{"dataset": "synthesised imitations of 52 everyday sounds, one a clip", "encoder_depths": [1, 1, 1], "text_encoder_head_dim": 16, "text_encoder_fused_qkv": false, "text_encoder_drop_path": 0.1, "residual_init": "scaled_by_depth", "ema_decay": 0.99, "lr_schedule": "wsd", "final_lr_fraction": 0.05, "weight_decay": 0.3}
Rows from block 2 of the audio encoder of a small contrastive audio-text model, named by matrix and row number. Each number is 128 + 32 x the weight over its row's rms, rounded and kept within 0 to 255. All counts start at 0.
After each channel's rows are labels from the 100 clips, of 14976, where the channel reaches its highest value: "top examples" is what is common among them. Only what is clearly more common there than usual is listed. The data: synthesised imitations of 52 everyday sounds, one a clip. In brackets: how many of the 100.
# conv: width-3 conv, stride 2 (encoder.blocks.2.conv.weight, 288x192x3, each kernel summed), inputs 0-95

conv.13 [125 152 129 127  98  92  95  97 138 153 135 104  95 109 126  67 115 137 153 154  91  85 130 126 128 142  95  90  75 127 142 136 122  89 126 131 138 122 112 104  91  71 128 134 125  79  70 190 166 141 142  30 187 142 158 189 110 120 176 185 124 136 119 127 139  34  97 143 149 106 173  79 138  99 101 140 118  83 129 117  81 139  94  61 126 123 106 136 100 128  65 162 112  94  94  63]
top examples: people (53); thin (high-pass) (39)

conv.33 [130 175 136 135 161 136 115 130  92 131  94 159 164 138 141 130  95  82 127 160 113 145 127 124  57 156 130 143 107  78 120 179 130  54 114  84 134 167  77 142 148  89 144 129  74 141  78  93  99 139  82  96  97 122 156 170  85 140 128 107 148 101 113 158 136  82  76 109  68 123 186  64 146 114 130 117 168 130 115  95 150 172 145 127 155 157 107 123 185 107 136 182 149 157 130 130]
top examples: muffled (low-pass) (53); animals (34)

conv.71 [142  79 100 193 110 146 132 136  96  59 134 152 143 149  99 168 118 193 151  97  94 106 125 141 174 133 118 110 150 184 112 116 162 132 107 172 109 113 126 121 131 125 101 133 168 100 221 160 100 116  94 111 151  76 115  89 192 112 151 148  99 194 110  90 114 133 175 176 161 159 140 109 133 112 140  97  97  38 148  97  83 125 100 164 142 131 118 114 138 114 118  94 122  46 120  88]
top examples: speech (34); coin spinning (33)

conv.271 [131  75 168 153 139 152 112 125  90 140 122 134 117 119 170 150 123 119 113 166 168 125 115 134 141 126  86  99 142 122 124 118  80 154  67 128 133 149  58  99 170 149 158 114 135 119  57 133 151 143 115  96 149 106 120 161 126 131 171 113 162 140  83 110  96 119 109  88 120 124 120  75 117  88 147 109  66  97 153 178  59 126 143 102 145  89  97 143 130  79 154 134 114  91  94 110]
top examples: mains hum (98); clipping (28); text has "clipped" (28)

conv.268 [122 142 152 120 141 143 135 149 192 200 124 104 160 196 124 136  74 196 111  89  84 186 130 196 166 172 165 151 126 116 117 146 132 149 175 151 153 146 162 168 142 114 186 105 162 160 160 147 125 159 181 156 125 142 112 130 125 122 114  95 127 176  86 162 117 135 174 133 148 119 142 126 140 111 148 166  86 162 143 140 180 186 113 158 175 136 193 122 152 174 123 113 163 152 140 164]
top examples: clipping (29); text has "clipped" (29)

conv.184 [126 111 103 144 126 106  87  88 111 143 124 159 109  98  74  68 135 129 144 126  91  72 141  87 164  86 147 114  86 220 114 136 123 187 135 132  74  89  87 148  81 135 138 137 143 141 108 154 155 110  85 111 163 121 129  91 163 110  78 129  86 172 168  85 116 137 148 144 132 147  92 142 194 178 110 142 156 153 134  71 138 130 123 120 127  99 136 135 134 120 104 124  72 110 108  46]
top examples: people (56); speech (43)

conv.114 [ 68 110 108 135 138  99 155 159 160  99 159 145  73 127 129 123 111 163 100 140 127 129  77  89 149 145  76 100 126 111 112 129  30 103 135 157 145 146 115 108  89 123 125  98 126 128 130 125 146 121 140 123 194 136 105 152 129 108 152 145 181 143  80  80  63 143 180 138 111 155 144 113 155  75 130 120  36 102  62 158  93 158  65  96 155 115 130  76 132  86 108  89 132 122  68 127]
top examples: nature (34)

conv.285 [136 107 151 110 106 122 150 139 122  81 205 101 107 132 171 118 140 151 142 146 125 134 115  73 153 165 170 154 137 124 169 153 107 157 151 210 116 163 154 122 147 130  58 132 212 133 175 121 148 129 144 114 211 134 177  49 187 127 188 119 139 148 170 130 100 111 174 176 122 139 113 218 161 103 109 114 141 165 117 132 118 116 181 167 125 198 158 125 168 143 125 148 153 156 168 140]
top examples: clipping (41); text has "clipped" (41); signals (29)

conv.194 [134 104 118 113 107 128 142 129 126 101  84  97  78 120  66 165 112  84  93  98 124  92 164 109 125  98  99 107 171 182 101  73  85 181 115 108 112  53 122 127 106 176 101  64 110 135 154 118  41 127 132 164 124  75 138  96 113 145 114 100 106 131 100 122 111 217 110 148 153 130 121 151 105  96  96 116 132 147 169 117 119 101 116 109 151  90 108 119  91 107 204  95  87 132  70 157]
top examples: mains hum (98)

conv.148 [ 73 110  87 117 135  96 131 130 128  57 173  95  36 105 116 101 105 138  87 110 124 107 127  81 163 132 106  86 142  78 121 110 146 114 137  99 130 108 170  83 130 155 111 117 140 117 116 154 103 125 126 155 166  84 161 116  80  75 117  37  72  65 114  84 124 120 131 119  99 122  92 129 122  72  96  87 155 113  99 105  96 134 121  74  86 145 121  60  80 126  93 151 112  91 106 156]
top examples: people (36)

conv.196 [132 143 101 113 139 151  85 143  99 100 126  86  92 132 127 143 164  71 169 136 156 134 126 141 172 181 104 147 136 118 156  88  91  81 203 106 132 118 176 119  30 113  70 101 183  88 168 138 100 128 111 114 170 127 119 123 173 168 124 163 106 118 218 122  88 115  97 168 142 143 102 197 105 142 144 130  97 147 121  76 190 129 121 160 130 154 116 156  99  97 168 149 141 180 140 110]
top examples: people (34); wind (26)

conv.124 [109 139 120 134 114  77 179  91 103 160 112 162 124  78 131 114 132 118  89 117 156 115 145 128 165  93  53 127  33  98  91  51 104 128 132 134 114 116 102  85 157  38 146 114 129 108 130 146 130 140 145 107 141 140 204  96 103 119 101 112  95 102 102 132 160 141 152 141 110 148  89 121 118 183  96 165 157 117 107  88 125 132 121  55  67  87 129 135 148  90  69 138 108 107  42 108]
top examples: animals (74); meowing (54)

conv.98 [158 112  97 154 128 128  96 153 125 103  91 159  88  70  85 140 142 102 178 117  98 102 128 129 125 152  94 107 110 191 125 115 128 165 136 120  97  72 123 214  94 157  97 137 161  84 164 117  99  95  84  90 142  90 107 116 179  64 104 151 120 120 147  74 142 168 100 181 138 192 151 157 128  94 174 111 150 158 144 105 180 117 105 212 109 106 126 143 122  69 135 218 104 136  93  93]
top examples: mains hum (54); clipping (38); text has "clipped" (38); group: signals (29)

conv.163 [102 122 125 108 150  88 149 123 109 117 127 147  22 108 136  78 158 124 108  89 163 131  72  95 146 157 140  95 130  70 133 109  60 127  98 134 168 153 107 133  71 147 143 110 154 176  90 152 137 131  92 152 127 124 113 141 125 126 130 116 153 129 107   0  81 131 116 104  92 130 120 108 102 105 112 135  62  93 115 144 106 143  84  96  38  87 129  87  77 161  53 108 131 108 135 122]
top examples: clipping (51); text has "clipped" (51); pink noise (41); white noise (39)

conv.67 [146 158 153 139  63 132 129 151 125 167 136 167 192 133  91 158 123 142 101 124 150 125 103 170  76  93 190 186 159 151 137 122 163 138 157 151 143 192 165 121 193 165 104 141 129 194 163 132  92 146 158 133  64 111 192 103 204 164 138 101 128 108 182 192 137 121 149 160 114 202 114 174 169 144 111 169 106 133  88 142 143 116 163 172  77 132 157 137 165 139 114 104 155 129 143 179]
top examples: clipping (62); text has "clipped" (62); white noise (38)

conv.101 [ 34 140 100 141 130  92 142 164  86 160  85 133 126 100 121 157 129 151 118 145 148 103 188 118 133 101 107 143 118  90 138 114 132  95  90 106 166 169  78  75 158 140 125  94 151  99 227  66 127  74  92  90  89 152 169  99 153 151 144 159 106 126 157 159 176 142 142 150 143 111 146 142 144 140  85 100 160 125  56 139 144 164 126  91 121 135 113 124 150  84 110 105 135 111 111 106]
top examples: animals (62); crickets (48)

conv.15 [164 142  84 143 112 119  93 174 177  62  99 171  61 108 141 155 102 100 122 114 104 114 179 127 142 102 121 159 103 168 125 148 130 168 159  74  95  97 107 138 116 120 136 179 159 136 179 174 156 149 105 133 139 120 143 177 140 120 193 156  90 134  89  65 147 162 125 171 183 125 175 141 129 115 122 126  79 185 134 163  88 133 101 121 146 179 130 145  40 112  84 105 122  99 111 110]
top examples: people (42)

conv.126 [123 123 218 136  71 120 100 134  91 154 133 141 216 104 143 159  98 159 117 134  77 155 130 203 162 120 118 178 109 137 170 136 134 192 127 106  86 122 152 117 187 129 116 125 138 114 129  90  82 138 155 160 127 112 172 105 151 134 150  48 126 138 122 188 119 138 158 118  61  84 111 134 153 162 124 162 125 170 141 125 115  81 138 154 103 183 109 135 137 113 108 124 146 123 138 128]
top examples: clipping (34); mains hum (34); text has "clipped" (34); typing (27)

conv.159 [139 132 157  77 172 153 108 144 135 134 134 170 125 138 163  98 157 119 132 141 122 130 103 149  71 111 135 108  88  81 152 163 136 102 125 130 105 196 154 135 140  61 118 138 114 127  24  69  99 177 173 135 101 160 119  89 124 140 116 125 255  56 145 123 119  84  81 159 140 168 156 107 192 142 169 136 173 142 149 158 120  51 149 124 132 158  84 143 110 106 118 139 118 145 120 128]
top examples: muffled (low-pass) (45); people (43); clipping (26); text has "clipped" (26)

conv.223 [143 122 119 118 177  80 119 116 111 159 157 162 255 180 106 124 142 105 160 138 134 115 136 128 123 165 131 101 114  72 165 100 197  93 115 118 106 157 115 163 189 119 134 121 149 131 109 113 134 114 116 144  85 173 146 111 112  67 105 178 149  73 181 174 154 112 104 109 132 166 127 103 146 106 158 151 171  95  88  68 148 120 103 149  82 164 115 142 194 132 142 142 149 117 138 129]
top examples: people (33); clipping (26); text has "clipped" (26)

conv.133 [100 103 100  56 100 168 151 125 130  67 116  97 161  98 103 114 104 135 106 129 188  84  91  87 159 130 121 119 148 124 132 131 122 138 103 108 149 153  81 108 122 151 130 105 133  90  43 149 150  97  99 109 150 125  79 159  85  87 155 102 151 104  57 124  83  80 127 137  66 151 126  77 120  44 128  86 105  96 108 160 117 112 100  83 185 148 106  99 140 124 151 137 124 140 113  99]
top examples: mains hum (98); clipping (33); text has "clipped" (33)

conv.69 [178 136  74 153 150 130 131 156 147 109 112 163   0 148 139 108 144 128 134 139 147  96 144 117 130 147 121 114 100 106 122 124  98  99 126 116 152 159  94 147 102 134 142 116  96 152 166 153 150 112 100  85 111 146 136 142 118 116 155 142 136 148  90  22 125 122 148 118 173 138 132  57 109 104 150 115 112 108 112 119 152 187 140 106 133 111 141 133  23 150 120 132 138 133 125  79]
top examples: animals (85); fly buzzing (80)

conv.281 [150 173 156 142 128  86 117 146  72 126 130 204 136 124 175 163 139  45 129 177 100 131 126 136  44 130  96 146 104  96 155 142 152  86 104  89 121 173  81 140 158 109 145 152  95 115  73  97 128 128 105  94  86 151 159 143 170 109 131 124 153  84 115 152 135  75  70 136  99 149 131  88 104 148 152 134 154 133 111 112  98 143 152 122 107 175 117 157 183  96 111 184 143 120 134 113]
top examples: muffled (low-pass) (64); fly buzzing (28)

conv.64 [102 119  90 119 116 158 112 127 134 103 136  99  95 118 143  89 135 137  95 110 128 103  73 115 151 155 122  81 160 124  84 182 105 124  83 131 140 151  69 120 129 145 126  86 138  85  44 118 121 119  99 143  68 124  87 133  74  97 127  72 146  82  46 113  87 127 139 126  97 128 134  56  97 102  83 146 101  67 115 160 126  77  92 113 159 113 122  86 118 117 112  99 129 112 121 124]
top examples: mains hum (93)

conv.278 [ 80 113 132 112  72 141 136 136 195  68 117  75 132  81 145 109  92  53 119  92 130 157 172 116  83 100  84 163 139 160 154 128 102 139 164  43 100 164 142  72 123 138 103 147 110 124 171  67 124 127 135 135 127 142 122 113 163  97 159 117 160 123 149 148  89 115  65 149 125 131 137 168  99  92  97 109  50 145 124 185  95 103  68 101 122 157 114  81 148  96 103 104 119 118 116 114]
top examples: mains hum (75); clipping (33); text has "clipped" (33)

conv.254 [104 154  94 124 173 131 151 140 159 185 137 147  32 101 161  89 127 128  93 144 118 149 179 159 101 119 130  96 141  58 110 116 105  49 132 107 134 160 132  83 121 130 138 112  52 120 154 123 168 113 122 125 114 145 127 153  81 112 162 158 154  76  95 100 140 127 110 106 190 135 110  38 157 115 133 140 101 130  73 146 122 193  71 131 124  90 138 129  61 168  88 156 129 114 129 127]
top examples: animals (68); fly buzzing (60)

conv.249 [118 150 124 110 110 102  79 128  89 113 115 110 131 117 154 102 129 110 112 131 113 118 117 103 154 128 209 114 222 139 121 242 112 113  48 129 152 125  79 111 140 178 154  95 140  88 137 139 121  89  73 145  72 111 159 145 117 137 104 113  99 100 113 154 140  97 110 154 164 149 132 117  49 147 122 103 137 133 133 138 122 118 138 111 123 131 113 112 136 232 111 141 108 110 212 115]
top examples: clipping (58); text has "clipped" (58)

conv.248 [112 155 130 142 142 145  92 118 111 118 116  91 124  75 134 138 133 169 125 125 140 117  86 138 208 117 103  99 166 183  95 153 139 191  96 167 104 101  82 142 139 162 124 136 166  91 105 156 159  92  90 193 128 113  41  95 111 103 103  80  94 135 127  88 119 148 158 130  92  59  93 134  46 127  75  80  95 138 140 166 107 118 127 110 168 132 154 152 119 122 149  63 155 155 132 133]
top examples: people (48); clipping (46); text has "clipped" (46); speech (33)